python train.py --model="contrastive image-text model" --embed_dim=128 --encoder_arch="wide_resnet" --encoder_norm="batchnorm" --text_encoder_width=384 --text_encoder_norm="layernorm" --beta2=0.98
Rows from block 2 of the text encoder of a small contrastive image-text model, named by matrix and row number. Rows with one number belong to one neuron. Each number is 128 + 24 x the weight over its row's rms, rounded and kept within 0 to 255. All counts start at 0. After the name is the row's rms in percent of the matrix's.
Before each neuron's rows are labels from the 100 texts, of 14976, where the neuron reaches its highest value: "fires on" is the input token at the peak. Only what is clearly more common there than usual is listed. The data: cartoon faces.
# fc1: MLP up (text_encoder.blocks.2.mlp.fc1.weight, 2304x384), inputs 192-383
# fc2: MLP down (text_encoder.blocks.2.mlp.fc2.weight, 384x2304, transposed), outputs 192-383

fires on: "k"
fc1.544 112 [ 93 136 136  98 125  90 144 134  98 120 159 148 138 122 133  99 152 122 140 167 160 170 111 107  87 156 113 115 139 143 128 164 175 168 110 101 123 154 129 125 133 102 104 121 128  92 142 104 143 138 169 125 164 158 131 102 168 149 134 159 113 150 104 123 101 155 137 142 157 113 170 131 126 141 121 132 111 121  90 127 158 101 112 115 147 115 127 133 108 122  77 173  91 154 132 103 166 134 129 101 130 113 100 114 109 130 124 117  79 142 103 140 134 155  84 124 132 174 130 147 119 132 138 137  99 111 141 105 174 111  97 107 166 102 141 140 174 124 127  92 113 104 136 123 178 129 123 118  83 121 112 125  80 130 101 129 149  90 123 107 136 106 155 149 147 176 101 151 121  76 134 145 142 104  86 111  84 151 117  94 164  84 104 117  97 166 111 125 111 102 152 150]
fc2.544 132 [143 159 102 127 150  94 112 114  95 105 116 133 152 102 122  94 130 129 142 143 147 171 160  97 117 126 102 140 112 119 144 160 139 185 121 108  98 130 147 135 114 116 109 108 106 145 156 110 109 112 106  70 136 110  86 149 157 119 118 144 138 162 124 129  81 130  88 139 149 107 134 114 162 133 139  98  93 129 131 148 155 120 110 147 163 111 158 126 101 152 127 104 103 137 128 111 168 140 193 124 138 138 123  98 114 115 142 113 154 146  98 112  94 130 154 158 140 162 151  93 175  99 152 130 135 114 122 125 170 149 141 154 167 139 195 113 181 110 134 111  81 106 113 148 188 141 128 123  90 106 109 119 126 113  95 117 110 110 146 107 155 141 142 111 146 141  83 132 145 129 112 110 153 126  85 146  66 108  97 129 159 120 146 118 110 135 101  91  86 126 148 123]

fires on: "k"
fc1.337 110 [106 114 149 127 146 112 137  99 113 142 145 131 148 122 151 102 160 144 150 107 135 140 111 139  92 140 115 110 154 149 135 121 163 120 108 142 137 180 135 105 177 113 117 152 145 140 149 135 120 109 137 115 168 188 109 122 134 153 162 111  88 106 141 112 134 143 100 117  92 122 139 140 154 131 167 142  85 121 110 145  80 144 113 106 115  73 152 161 111  68 105 126 115 146 144 115 153 136  80 109  95  76 126 117 139  97 145 106  81  94 108 141 120 154 121 110  74 150 130 117 122 103 135 108 132 149 106  74 182 110 103 141 127 104 109 124 123 118  88 103 157  87 142 134 120 107 151 131 108 110 113 153  97 123  86 160 149 161 154 108 128 140 134  78 125 162  72 115 118 129 126 128 131 117 140 126 136 169 110 128 150 129 165  90 108 112 119  99 132 153 162 104]
fc2.337 117 [136 147 134 127 131  89 126 128 100 106 154 150 150 112 114  69 157 145 141 104 168 150 112  93  94 114 135 114 150 120 130 146 181 176 104 127 108 121 128 133 150  82 136 112 124  99 157 129 135 120 136 104 151 154 118 142 166 139 125 141 119 145  86 111 106 136 134  96 160 117  79 111 155 144 126 108  95 108 135 139 120 100 119 141 171  57 153 112  96  99 101 113  82 140 134 112 146 133 156 147 100 109 112 101 136  72 152  96 134 162 129 129  88 127 140 121  94 145 122  90 132 104 137 144 165 100 108 111 161 129 119 160 149  99 182  99 152 144 129  96 132 108  68 156 163 118 103 127  90 163 142 137 123 126 116 145 111 151 123  87 144 140 173 129 161 175  71 140 110 111 120 132 121 117  94 122  91 106 146 144 140 138 167 135 128 168  96  98  90 124 138 130]

fires on: "o"; "e"
fc1.666 117 [100 143 164 135 145 125 120 145 127 145 115 156 147 171 199 169 124 121  99 130 175 146 144 135  99 134 116 148 131 167 173 141 126 162 126 110 105 147 133 152 169 132 125 125 129 173 174 109 175 152  93 118 120 124 125 133 117 102 157 129 160 133 102 142 106 151 110 113  98  91 111 109 110 125  98 141 110 130  86  95  99 143 113 133 112 104 134 117 131 118 120  97 118 129 176 149 130  79 153 122 124 117 142 164  71 112 116 124 149 137 160 152  94 139  97 153 100 151 105 129  81 107 156 151  99 134 158 116 133  76 122 171 110 147 145 134 130 131 104 106 141 155 156 144 162 143  87 128 133 126 137 137 133 116  75 102  88 113 107 137 147 136 187  98 129  95 131 117  90 100 135 143 130 127 117 130  92 116 131 165 135 110 130 101 147 135  80 139 132 166 136 137]
fc2.666 127 [118  89 161 132  95 157  88 136 147 137 183 143 130 144 161 116  99  99 120 124 139 159 150 118 114  87 124 137 155 140 161 107 131 154 139 106 141 104 160 131 143  89 110  73 153 170 132 105 117 136 110 127 122 147 121 105 137 124 141 133 142 116 136 147 113 147 132 143  90 129 145 114  95 148  69 146 180  88 119 111 161 110 102 148 154 101 106 101 140 116 161  80 167 139 121 127 138 132 111 123 158 164 147 147  89 104 158 132 138  65 143 134 134 119 158 180 144 116 126 118  85 126 143 139 136 174 130 168 129 111 112 151  93 160 116 143  91 108 113 131 123 114 110 137 121 107 121 155 125 159 161 138 140 118  90 179 108  73 160 112 123 137 114 118 126 103 153 138 142 167 142 101 114 128 104 171 123 156 114 182 132 167 127 150 126 101 128 143 177 138 152 121]

fires on: "k"
fc1.218 107 [123 122 114 129 128 123 168 118 105 128 134 157 139 140 149 119 131 152 168 127 143 146 100  96  86 148  93  95 172 150 178 105 169 158  97 116  94 177 150 138 118 124 138 138 117 133 118 138 162 150 131 115 130 174 106 177 138 127 113 164  87  74 140 136 136 152 116 136 115  73 125 167 173 107 127 118 128 106 122 121 103 142  83  92 116 102 128 167 117  71 121 108 124  96 146 132 162 113 115 160  74 102 125  95 128  98 150 123  99 125 142 161 136 125 146 130  88 151 118  94 106 122 108 124 143 143  94  85 156 130 137 159 133 101 131 147 112 127  95 134 159 130 150 139 135 104 123 100 121 123  94 128 110 135 107 125 118 179 120 128 135 107 119 116 135 176  87 136 106  93 103 129 160  87 131 103  85 138 103 106 145  86 122 129 102 130 121 107  72 152 158 138]
fc2.218 118 [146 154  87 114 132  80 118 131 100 114 155 139 146 112 106  92 154 156 182 124 141 128  91 102 107 118 120 123 140 129 123 133 158 169 102 126 121 121 150 105 136  98 131 143 115  67 158 141  97 106 133 124 147 118 118 164 132 118 129 130 129 145 109 119 123 145 128 121 169  92  88 130 195  90 162 105  97 123 143 140 114 161 141 144 132  83 135 143  77  81 105 121  74 156 142 124 151 138 191 145 100 112 158 109 116  72 149 108 135 169 116 170 120 158 136  97 112 150 124 122 127 120 155 129 142  99 125 113 152 151 172 196 156  94 177 116 139 145 139 115 106 135  83 162 163 107 122 116  97 141 152 131 117 122  94 117 126 170 148 113 145 129 156 144 149 164 105 136 123 117 115 128 115 118 136 132  98 111 117 138 136 114 150 129  94 152  87 110  81 109 130 129]

fires on: "o"
fc1.438 103 [ 66 143 156 131 127 129 134 162 136 126 131 181  95 129 176 119  84 119  88 130 158 108 103 136 144 112 102 157 135 139 169 152 137  97 165 161 118 166 108 131 178 148 140 136 134 133 168 118 163 128 148 130 121 124 109 103 123 132 115 163 162 164 125 134 128 146 108 157 104  86 130  93 133 137 146 137 138 108 153  99 120 171 117 114  92 145  81 101 122  92  95 136 175 124 110 151 152  97  87 145 123 142 123 157 147 109 137 156  95 125 156 123 108  95  99 127 126 114 123 132 113  92 158 117  88 104 108 126 106  86 146 107 123 147 107 125 118 141 112  80 127  99 140 115 124 129  95 141 126 129 112 121 105 118 107 121 136  98 150 139 133 144 105 125 161 152 142 118 142 113 119 150 145 108 141 116 127 138 117 162 139  92  91 100 147 125  93 140 160 147 174 151]
fc2.438 106 [171 159 124 118 142 118  88 109  95 118 134 125 164 114  95 131 120 100 124 155  82 132 153 119 128 124 132 118 117 125 121 114  84 119 120 137 137 161 151 128 151 129 111 113 126  66 129 122 118 128  80 117 125  95  98 120 154 124 145  99 142 108 137 150 106 163 107 147 142 187 154 126 121 147 116 139 124 148  99 145 156 108 163 123 142  97 173 154 122 158 121  99 109 160 125 105  95 119 150 125 154 145 145 165 146 139 121 114 141 114 135 135 134 150 107 136 139 134 122 200 112 172 136 107 171 118 107 125 163 155  87 151 154 127 114 138  96 138 122 127 112 165 115 148 168  93 156 142 167 177 143 153  91 132 127  90 132  70 127 122 123 169 137 138 152 133 125 169 131 133 179 141  95 114 114 170 107 145 163 144 136 115 139 130 129  88 144 149 127 148 142 132]

fires on: "k"
fc1.391 111 [ 90 158 153 151 133  87 150 157 124 169 129 141 133 132 152 103 136 128 116 137 166 115 120 161  73 136 140 140 135 151 105 136 145 112 128 119 137 116 146 109 158 155 164 133 165 102 135 129 153 109 122 151 180 146 112 129 142 112 158 150 157 109 103 117 149 135 146 110 121 111 125 126 140 120 163 124 135 116  88 116  65 154 146 113 100 135 103 109  84  75  93 168 113 113 123 137 150 115 132 139 124 114  92 118 111 107 141 115 102 107 145 155 125 124 100 101  90 145 130 137 115  97 109  85 109 131 122  99 151 152 103 126 105 101  77 132 131 184  91  85 143 115 140  92 109 119 136 102 103  78 123 137  84 165 104 109 121 162  81 111 118  97 157 121 149 169 101 129 116 156 124 138 124 118 122 128 131 103 120 132 134  99 115 110 102 131 136 146 128 167 154 142]
fc2.391 132 [122 168 110 100 111  94 130 142 107 142 170 135 141 128 119 110 131 156 116 134 128 106 103 118  64 121 166 116 144 154 161 156 142 190 139 121 141 111 104 129 135 104 143 132  96  64 151 155 155 106 101 122 152 146 103 146 128 139 108 120 136 138  92 106 135 122 121  86 162 106 115 137 129 115 146 135 144 127 118 128 116 136 137 139 134  94 126 105  93  88 134  99 103 121 139 118 156 121 148 131 140  76 111 148  89  72 113 111 118 110 165 114 113 122 109 117 124 131 123 126 119 124 140 137 146 131 126 129 156 133 132 140 172 106 118 148 161 149  98 120  92 100 133 148 153 123 127 128  97 132 106 155  96 143  90 114 105 144  86  84 130 119 149 154 139 180 101 148  89 113 129 122 116 136  81 117  83 104 175 162 162 141 144 119 108 158 104  87 100 161 138 148]

fires on: "i"; "k"
fc1.448 089 [125 158 113 114  72 123 127 106 124 141 151 179 118 123 155  96 161 180 135 114 117 108 112 150 106 123 127 129 134 142 128  89 114  87 143 119 114  92 135 117 126 114 125 147 116 172 152 146 111 120 133 113 148 144 136 154 115 116 124 150 111 139 110 157 118 119 123 112 121 133 113 112 161 127 140 150 140 121  94 135  98 140 111 117  70 132 126 120 151 130 136 151 123  92 136 139 136 112 123 108 100 123 102 143 108 130  91 137  71 148 128 128 132 109 135  94 128  84 160  87 143 130 131 130 118 152 131 129 135 139  62 122 105 145 120 117 132 107  72 141 132 149  96 113 157 148 129 123  71 133  88 126 129 164  99 137 177 153  85  98  94 111 125 112 132 127 108 148 129 109  96 147 156 130 142  76 143 121 105 136 153 118 138 161  77 115  99 130 126 140 186 131]
fc2.448 068 [101 172  90 152 102  89 139 114 169 108 139 111 103  98  85 114 177 101 112 144  80 138 119 140 127  90 116 141 108 112 107 110 151 121 125 117 103 134 121  98 147  91 186 127  81  57  87 126 121 125 110 128 115  91 131 131 145 164 100 119 111 164 119 114 151 161 163 140 123 147 123 124 118 115 180 161 107 124 126 152 134 144 152 142 128 140 122 143 115  68 128 116 127 164 123 140 152 108 130 153 178 128 164 114  91 113 124 123 124 143 140 161 150 125  66 123 117 118 132 153 136 122  96 123 126 162  74 117 138 152 107 124 119 138 103 144 150 164 139 143  90 122 137 144 117 110 115 135 149 124 100 166 145 128 152 157 116 136 134 138 139 162 108 141 110 119 101 126 121 147 107 119 123 116 137 139 155 127 132 104 111 117 106 116 155 140 187 141 134 113 129 170]

fires on: "k"
fc1.1 080 [126 151 107 121 136  83 175  84 132 157 104 126 116 144 176 112 156 131 121 143 124 140 101 129 139 117 142 108 169 129 114 103 156 169 158 124 114 140 114 107 144 129 167 164  99 152 165 143 136 103 153 140 156 136 131 100 101 147 125 145 114 156  91 136  98 149 153 100 132  90 159 102 182 136 108 142 114 125  80 147 109 157 119 134  96 126 109 144 112 116 128 119  78 123 105 119 142  98 121  95  74  76  90 150 112 134 119 144 106 146 110  98 121 139 121 104 105 106 133 105  95 153 110 111 127 120  96 115 139 111 146 174 125  94 100  96 132 134  92  93 121 120  87 109 140 171  94 132  92 138 135 115 134 105 128 129 162 128 113  82 105 131 167 124 108 124  79 105 101  94 124 105 145 135  95 129 124 159 109 119 116 117 144 133  65 160 120 109  82 159 140 106]
fc2.1 056 [117 137 147 164 110 120 141 109 159 154 105 135 126 101 111 123 167 150 163 141 137 108  91 129 123  95 125  84 123 117 147 117 159 117 138 126 134 168 132 113 135 115 147 123 103  88  75 112 105 134 132 151 136 133 130 151 130 169  97 123 117  78 136  96 150 149 172 119 122 111 104 135  91 126 126 147 145 140 148 112  88 131 135 140 101 102 152 144 120 105 150 145 171 139 119 114 137 111 139 140 129 132 151 166 132 174 114 152 108 166 148 105 150 117 117 102  58 107 110 164 127  93  96  89 100 142 101  84 130  82 109 140 169 130 116 110 123 141 111  77 173 148 133 150 106 116 125 133 131 155 116 147 128 164 143 150 150 161 163 161 140 107 172 121 115 132  84 161 100 128 144 138  76 156 159 128 117 144 159 137 107 169 137 131 143 109 156  95 128 149 124 119]

fires on: "o"; "e"; "g"
fc1.620 092 [136 126 152 128  95 114 160  98 133 134 100 136  97 119 134 148 126 155  96 113 113 137  92 158 163 108 165  87 150 113 160  92 119 131 161 131 149 147 106 124 151 125 112 161 146 119 175 100 165 145 142 116 127 145 152 111 109 169 111 136 111 163 114 146 173 122 120 133 118  97 151 120 126 158 152 108 110 180 115 113 140 143 156 148 122 117  99 188  98 115 129 102  97 118 131 128 120 141 174 145 118 102  92 144 122 157 125 119  70  96 112 119  94 130  98 108 106 125  97  98 127 123 173 127 119 168 135 115 181 133 132 143 157 106 119 174 151 163 129 108 125 128 124  69 138 156 150 120 122 111 103 141 100  93 111 108 163 131 155  93 138 136 116  99 151 136 135 126 139 157 103 110 130  95 125 157 104 104  88 126 160 133 127 120 135 105 137  90  96 171 132 160]
fc2.620 092 [145 117 105 102 148 157 119 113 100 136 139 100 152 116  81 147 120 145 167 108 104 106 125 120 153 140 118 124 106  97  97 145 111 114 116 121 111 110 118 134 102 169 115 129 118 156  88 131 120 110 134 150 142  97 131 151 148 106 118 102 136 120 165 139 104 133 120 137  96 120  89 192 155 157 151 109 119  84 142 103  97 132 136 117 104 156 142 110 155 149  80 151 123 130 119 140 118 154  93 149 132 137 144 115 148 159 156  96 120 124 122 149 175 135 153 115 158 150 159 142 119 140 101 119 176 118 125 153 104 146 163 117 109  98 147 126 112 132 148 156 138 147 120 124  98 117  98 143 143 149 145 116 150 172 136 121 138 166 115 176 124 152  91 137 120 121 136  83 131 143 124 117 134 165 145 117 134 152 142 137 103  75 114 119 115 113 127 169 141  85 100 112]

fires on: "d"
fc1.278 105 [127 174 154 139 123 107 154 167  88 122 150 165 149 128 166  95 112 104 115 144 145 164 116 160  93 139 125 152 169 138 112 147 154 145  95  98 104 138  78  97 184 122 143 125 180 146 119 127 135  92 162 115 154 178 110 133 114 138 147 141 100 142  79 112  85 150 151 104 122 133 137 116 113 172 147  97  77 137  94 118  97 144 144 136 154 120 131 117  91  89  92 180 138 118 109 152 161  99 122  84 137 104 118 116 107 106 128 129 129 132 104 138 103 136 130 142 109 168 145 126 110  90 120 114  75 129 108 113 137 113 120 128 128 123  77 133 123 137  81 116 126  79 160  90 153 137  69 152  86  87 107 119  71 153 113 127 125 118 137 114 128 151 144 133 129 151  90 119 115 101 121 167 140 109 117 115 119 136 127 109 105 114 135  90 105 145 130 137 120 154 176 139]
fc2.278 108 [140 114 125 118 103 125 102 140 102 105 146 119 133 103 143  97 147 148 124 131 148 138 132  86  83 124 155 118 145 109 148 136 160 167 164 150 129 115  98 153 147 116 128  92 104 142 163 145 111  76 127 103 107 157 111 116 147 122 109 131 107 115 123  78 104 113 113 104 160 124 116 143 118 141  99  94  95 115 118 103 123 100 129 132 176 112 131  94  87 133 110 116 111 142 113  94 156 141 153 145 125 106  99 110 132  89 158  90 120 107 146 109  98 114 160 157 135 164 144  93 149 102 178 125 159 144 139 160 158 139 152 127 163 138 154 107 163 142 108 114 133  96 120 154 158 144 123 158  79 125 138 126 149 195 106 158  95 121 119  78 130 133 163 120 157 167  72 144 148 107 123 108 128 145  97 120  91 121 133 143 162 142 155 121 139 137 108 117 109 125 106 162]

fires on: "k"; "n"
fc1.670 087 [143 138 162 148 146 123 153 152  92 156 112 166 102 105 134  82 116 142 129 133 126 160 127 140  84 116 123 125 155 184 148 152 138 141 122 126 142 128  93 155 122  89 123 156 148  98 130 117 172 123 174 118 154 124 170 143 116 192 151 143 158 134 127 148 139 121 156 107 112 137 126 118 152 140 138 138  99 104  85 113 120 148 107 123 112 101 142 165 144  99 112 172  93 111  72 115 110  99 136 106 103  78  92 133  98 157 140 113 153 100 128 153 132 114  98 123  84  95 131 149  99 109 112 136  61  94  72 140 114 133 127 122 110 118 104 113 136 148 124 111 146 153 136  98 165 138 132 148 134 103 145  93 113 141 129  91 145 152  94 108 122 122 185  82 133 132 120 121  96 124 131 172 159 134  86  89 124 168 142 137 126 123 101 137  66 102 106  88  96 133 153 117]
fc2.670 070 [123 160 124 131 108  74  85 122 161 183 165  93 170 134 110 157 160 123 116 136 106 113 127 109 103 147 148 119 127 117 142 162 107 143 117  99 201 111 133  96 159 114 129 137 117 114 169 132 128 121  93 127 108 110 134 163 128 119 103  86 101 130  86  79 149 121  97  96 112 149  58 114 118  88 122 117 144 108 131  71 137 126 155 142 156 107 117 108  87  84 119  78 125 146 148 129 155 105 134 115 122 119 148 121 139  96 147 130 177  96 144 163 149  90 119 134 126 162 112 130 136 141 144 108 134 159 161 171 104 154 169 120 142 165 131 165 134 173 115 156 123 171 107 122  79 130 105 123 104 168 118 167  93 120 143 136 150 164 113 131 133 137 123 168 119 142 122 123 114 154 125  93  95 136 141 162  94 103 139 147 157 126 145 143 132 145 133 132 111 125 141 144]

fires on: "k"
fc1.435 083 [128 158 177 150 115 113 178 151 139 149 153 180 114 130 124  73 148 113 139 139 148 134  85 148 133 144 127 145 136 120 139 117 185 144 174 122 149 163 131 122 131 120 154 151 167 154 154 116 168 106 178 149 155 128 142 134 107 116 168 158 103 164 147 144 150 156 136 135 153 104 133  97 169 103 143 147 133 160  92 139 142 135 123 114  77 136  96 140 113 104 110 124 134 121 148 125 143  86 137 121  76  96  90 152  98 111 132 112 115 110 115  95  86 137 126  79 117 156 124 145 130 108 152 115 136 129 128  89 176 113 133 133 142 114  94 105 137 137 103  96 134 105 112 128 165 112 136 141 119 109 116 137 101 138 116 120 161 142 136  88  99  92 116  82 121 168 117 110 120 123 139 163 145 142 130 127 103 168 114 110 124 114 155 134  77 104 129  73  78 119 127  98]
fc2.435 057 [120 105 113 128 137  86 138 110 134 148  90 106  96 142 108 122 103 165 131 141 126 109  78  94 123 147 113  91 134  95 128 106 145  91 141 142 141 150 125  81  95  94 120 110 104 125 121  77 114 118 168 141 120  98 124 116 142 185 154 151 124 139 185 108 140 176 151 124 125 141 102 135 130 151 117 150 117 128 177 131  96 139 139 154 101 125 136 157 110 124 151 137 149 161 139 114 116 153 147 127 138 104 175 160 125 140 148 138 141 164 115  93 140 137 147  91 103  59 160 125 138  91 152  99 105  97 109 149 120  97 105 120 131 154 130 125  96 140  99 116 173 161 114 126 147 139 149 108 120 149  99 184 129 185  79 105 144 157 136 129 103  89 126 136 105 103  91 149 164 122 117 133  99 153  96 139 134 118 149 106 148 150 111 130 148 108 126 103 137 123 125 140]

fires on: "i"; "k"
fc1.543 083 [133 134 137 166 162 122 116  97 122 142 101 122 119 129 174  84 150 141 152  98 118 132 106 158 100 159 134  97 133 154 166 107 166 142 113 147 153 154 105 114 164 110 134 134 140 153 189 104 130 116 171 129 147 147 154 159 113 130 159 130 129 127  84 108 150  99 147 121 112  74 153 153 167 159 160  90 136 160 112 120 139 124 122 131  93 143 122 132 149  82  86 111  78  92 153 117 153  76 115 121  71 128 107 131 150  91 115 103 124 135 126 109 136 107 133  90 109 154 128  94 118 104 137  98 134  95 114  86 131 122 125 126 105 121  97 115 106 106 118  95 133 131 104 110 160 140 114 122  68 130 135  95  92 134 153 101 113 114 121 109 128 111 129  90 131 142 110 123 124 138 106 130 121 105 145  92 138 127 112 152 143 124 103  96 112 140 103  91 120 108 176 121]
fc2.543 062 [135 123 119 134 157 124 165 147 142 142  88 113 126 144 113 120 122 127 118 125 149 114  84 146 106 124  98  71 108 146 109 117 147  99 125 148 117 142 134  89 116 124 160 144 107 120 117  66 130 122 174 128 132 126 175 164 116 161 143 132 111 133 170 137 151 114 177 131 183 122  85 143 115 136 136 138 148 177 159 124 108 132  95 140  86 125 157 145 152 120 144 140 149 132 108 144 161 122 125 110 128 101 115 149 134  94 126 163 138 189 129  91  99 111 116  76  91  93  66 109 121 117 118 135  85  97 120  83  83  67 137 146 131 110  98 137 131 114  82 136 151 134 144 121 141 124 116 135 138 132 157  85 120 130 162 152 152 190 131 127 124 106 155 126 127  95 109 108 119 144 121 143 101 115 154 110 123 139 136 107 136 162  98 149  76 105 138 114 141 132 158 136]

fires on: "i"
fc1.737 105 [104 144 138 110 137 129 127 140 113 146 142 146 113 115 165 106 155 181 150 146 117 124  83 124 146 148 156 106 136 150 169 136 174 127 131 129 111 162 126 117 148 164 151 142 166 184 147 173 130 135 139 115 114 126 138 151 133 138 105 119  72 123 103 153 135 131 110 113 129 100 110 167 152 117 170 105 137 107 115 127  89 114 128  91 115 101 111 150 112 121  68 121 106 112 130  99 148 110 104 123 118  91 107 111 151  90 129 115 101 116 116 140 105 144 124  73 140 160  90 112 102 135 123 142 148 100  88  80 166 107 141 161 142  97 141 117 121 107 134 157 156  94 106 145 130  94 153  83  99  73 145 129 124 134 125 115 116 178 123 107 124 113 132 140 121 160  61 103  79  90 109 127 128 138 152 125  90 168  99 111 135 114 154  95  86 141 104 114  86 137 145 162]
fc2.737 117 [124 134 105  97 154 135 130 110 100 131 151 112 150  95 129 106 151 160 145 110 131 114  90  71 116  94 123  73 152 152 160 147 192 169 108 123 129 142 123 116 131 101 105 135 106  95 164 122 113 101 156 132 170 168 110 153 137 128 136 102 136 130 127 109 105 147  93 111 173  98  88 118 140 137 156 122  95 149 130 115 122 121 143 122 155  84 148 150 104 115 105 138  89 122 163  72 133 107 179 137 109  96 109 123 139  73 157 124 112 146 162  97  85 151 159 127 104 139 139  81 129 133 144 136 161 119 144 123 166 116 132 182 147  89 169 122 154 111 101 113 115 107 103 166 173 129 125 112  92 132 119 140 101 112  81 153 144 141 114  93 139 152 155 125 145 169  99 111 105 100 151 117 122 122  94 135  94 125 117 131 185 136 109 124 101 147 102  74  87 155 122 120]

fires on: "o"
fc1.707 115 [122 119 158 115 137 115 113 114 133  87 129 138 102 132  97  93 163 140 102 106 107 151 119 145 150 116  97 105 146 113 125 104 134 120 119 134 112 134 135 124 135 147 144 146 126 152 120 107 172 148 141 137 164 112 131 103 143 136 110 109 123 110 110 150 126 120 127 134  84 132 150 138 139 135 134  73 138  78 123 147 113 138  80 168 139  91 116 144 154 104 179  91  76 144  97 147 120 133 162 141 108 119 145 147 126 167 128 131 100 168 106 104 149 114  89 103 136 103 123  97 123 138 140 114 137 124 122  87 139 124  70  99 114 155 120 154 146 114 118 125 144 110 101 144 181 178 149 145 161 142 124 137 134 117 110 107 127 142 111  67  96 154  97  84 140 162  95 151 121 168 147 114 142 104 121 108 102 140 118 132 101  87  99 158 105 133 172 151 112 125 157 108]
fc2.707 136 [151  84  78 112 142 132  99 101 125 104 148 130 138 111  75 124 164 149 151 120  68 121 127 117 139 121 128 103 123 115 129 123  98 156 110  79 133 158 143 139  94 147 143 136 151 110 119 106 113 148  94 111 189 113 141  95 128 172 119 116 136 152 144 154 117 159 141 133  97 164 129 111  96 204 129 135 124  77 118 126 147 151 129 123 108 119 167 133 152 137 134 101  93 124 125  96  82 118 125 159 137 121 124 167 144 105 158 113 114 118 108 103 157 164 120 122 106  89 119 146 110 156 134 122 189 147 127 111 141 147 112  92 120  94 155 141 103 132 138 127 142 148 111 113 137 132 177 155 144 169 122 160 124 117 117 101 152 101 128 110  88 116 100 126 152  96 105 176 171 144 195 118 136 119 107 164  76 153 116 176 121  78 141 151 146 136 169 137 126 108 144 113]

fires on: "d"; "e"
fc1.557 117 [112 156 168 116 168 139 147 182 131 116  82 107 131 112 160 161  93 133  93 120 168 138 127 111 144 127  81 126 154 175 143 141 168 116 140 130 188 169 107 141 156 125 110 121 134 117 158 134 107 107 109 131 154 125 125 107 133 122  98 126 112 167 106 126 102 110 159 138  92 144 178  99 113 150 145  81 130 127 127 103  68 124  96 113 134 127 120 172 124 110 125 167 163 148  93 173 148 118 138 135  78 153 103 113 126 136 135 118 137 118 143 155 110 117 103 126 101 141 111 111 131  90 120 135  97 156 104 157 139 141 118 143 143 155 101 142 177 110 160 114 115 115 155 101 102 112 139 131 115 116  89 113 116 104 160 143 102 138 132 107 131 107 111 115 140 154 117  95 106 169 122 140 206 148 107 111 148 131 130 131  76 134 136  88 131 103 138 138 142 116 124 164]
fc2.557 137 [117 104  96 113 105  78  91 161 122 108 133 123 189 108 125 117 165 126 181 115 136 160 115 118  92 164  77 153 138 105 112 122 134 121 142 121  89 122 115 115 155 134 130 124 141 154 124 145  92  90 158  90 101  92 143 110 168 177 106 144  95 134 130 116 121 156 129 130 111 124 136 157 168 155 123 130 118  73 140 120 110 127 124 154 147 153 137 125 117 141 106 120 135 157  96 131 128 150 112 161 136 118 122 111 145 125 157  97 148 155 147 157 168 126 143 124 122 176 125 119 120 107 148 118  96 146 118 126 115 130 175 121 133 171 138 102 141 143 147 129 171 143 139 111 106 135 102 110 158 137 134 112 135 177  82 131 106 152 180 146 145 122 139 105 157 144 129  92 155 138  86 112 136 189 130 107 106 169 131 120  98 103 164  85 151 131 146 160 151  85 142 150]

fires on: "i"
fc1.303 124 [130 140 143  94 108 112 160  98 135 175 110 133 175  96 156 105 142 186 160 128 117 101  84 136 131 114 114  98 144 162 143 134 172 115 133 143 132 181 155 132 133 122 148 132 128 142 144 160 111 124 118 143 137 155 143 150 108 117 121 141  96  76 137 102 143 120 116  90 121 108 117 152 177 118 140 149 111 139 123 147  80 120 119  89 128  75 122 137 104 108  84 148 125 117 111  95 129 100 106 139  70  73 114 147 135 109 129  88  82 137 110 152 121 156 162 119 116 158 122 107 122 154 119 130 126 122 107  81 164 113 116 158 134 104 146 142 137 122  97  96 160 130  91 149 159 127 133 124  90  95 134 166 103 120 107 150 140 171 118 123 159 108  97 119 118 144  70 129  82  98 133 108 133 108 148  96 113 144  94  91 126 130 152 107  84  85 109 127  87 127 158 143]
fc2.303 157 [133 135 107 103 133  90 124 109  94 129 156 146 157 109 116 101 135 164 158 117 168 140 101  99 103 105 110 101 149 149 155 145 174 175  94 127 122 147 139 105 131  89 142 144 102 100 180 138 112 105 134 115 158 159 106 151 144 132 143 136 117 136 111 127 102 134 117 114 164  92  81 135 182 116 158 108 102 139 128 153 126 135 139 135 143  84 131 144  97  90 127 119  87 150 161 116 150 125 188 124 102 101 117 100 129  79 151 118 112 150 125 141  86 137 148 114 116 140 139  96 141 104 158 147 136 111 113  95 154 135 137 166 137 112 158 119 149 130 115 111 105 124  96 147 176 146 131 117  82 144 123 121 108 111  90 150 132 150 128  88 144 139 157 111 153 167  89 113 102 111 124 143 135 113 109 135  78 145 116 126 152 107 147 130  75 141  83  82  81 131 146 112]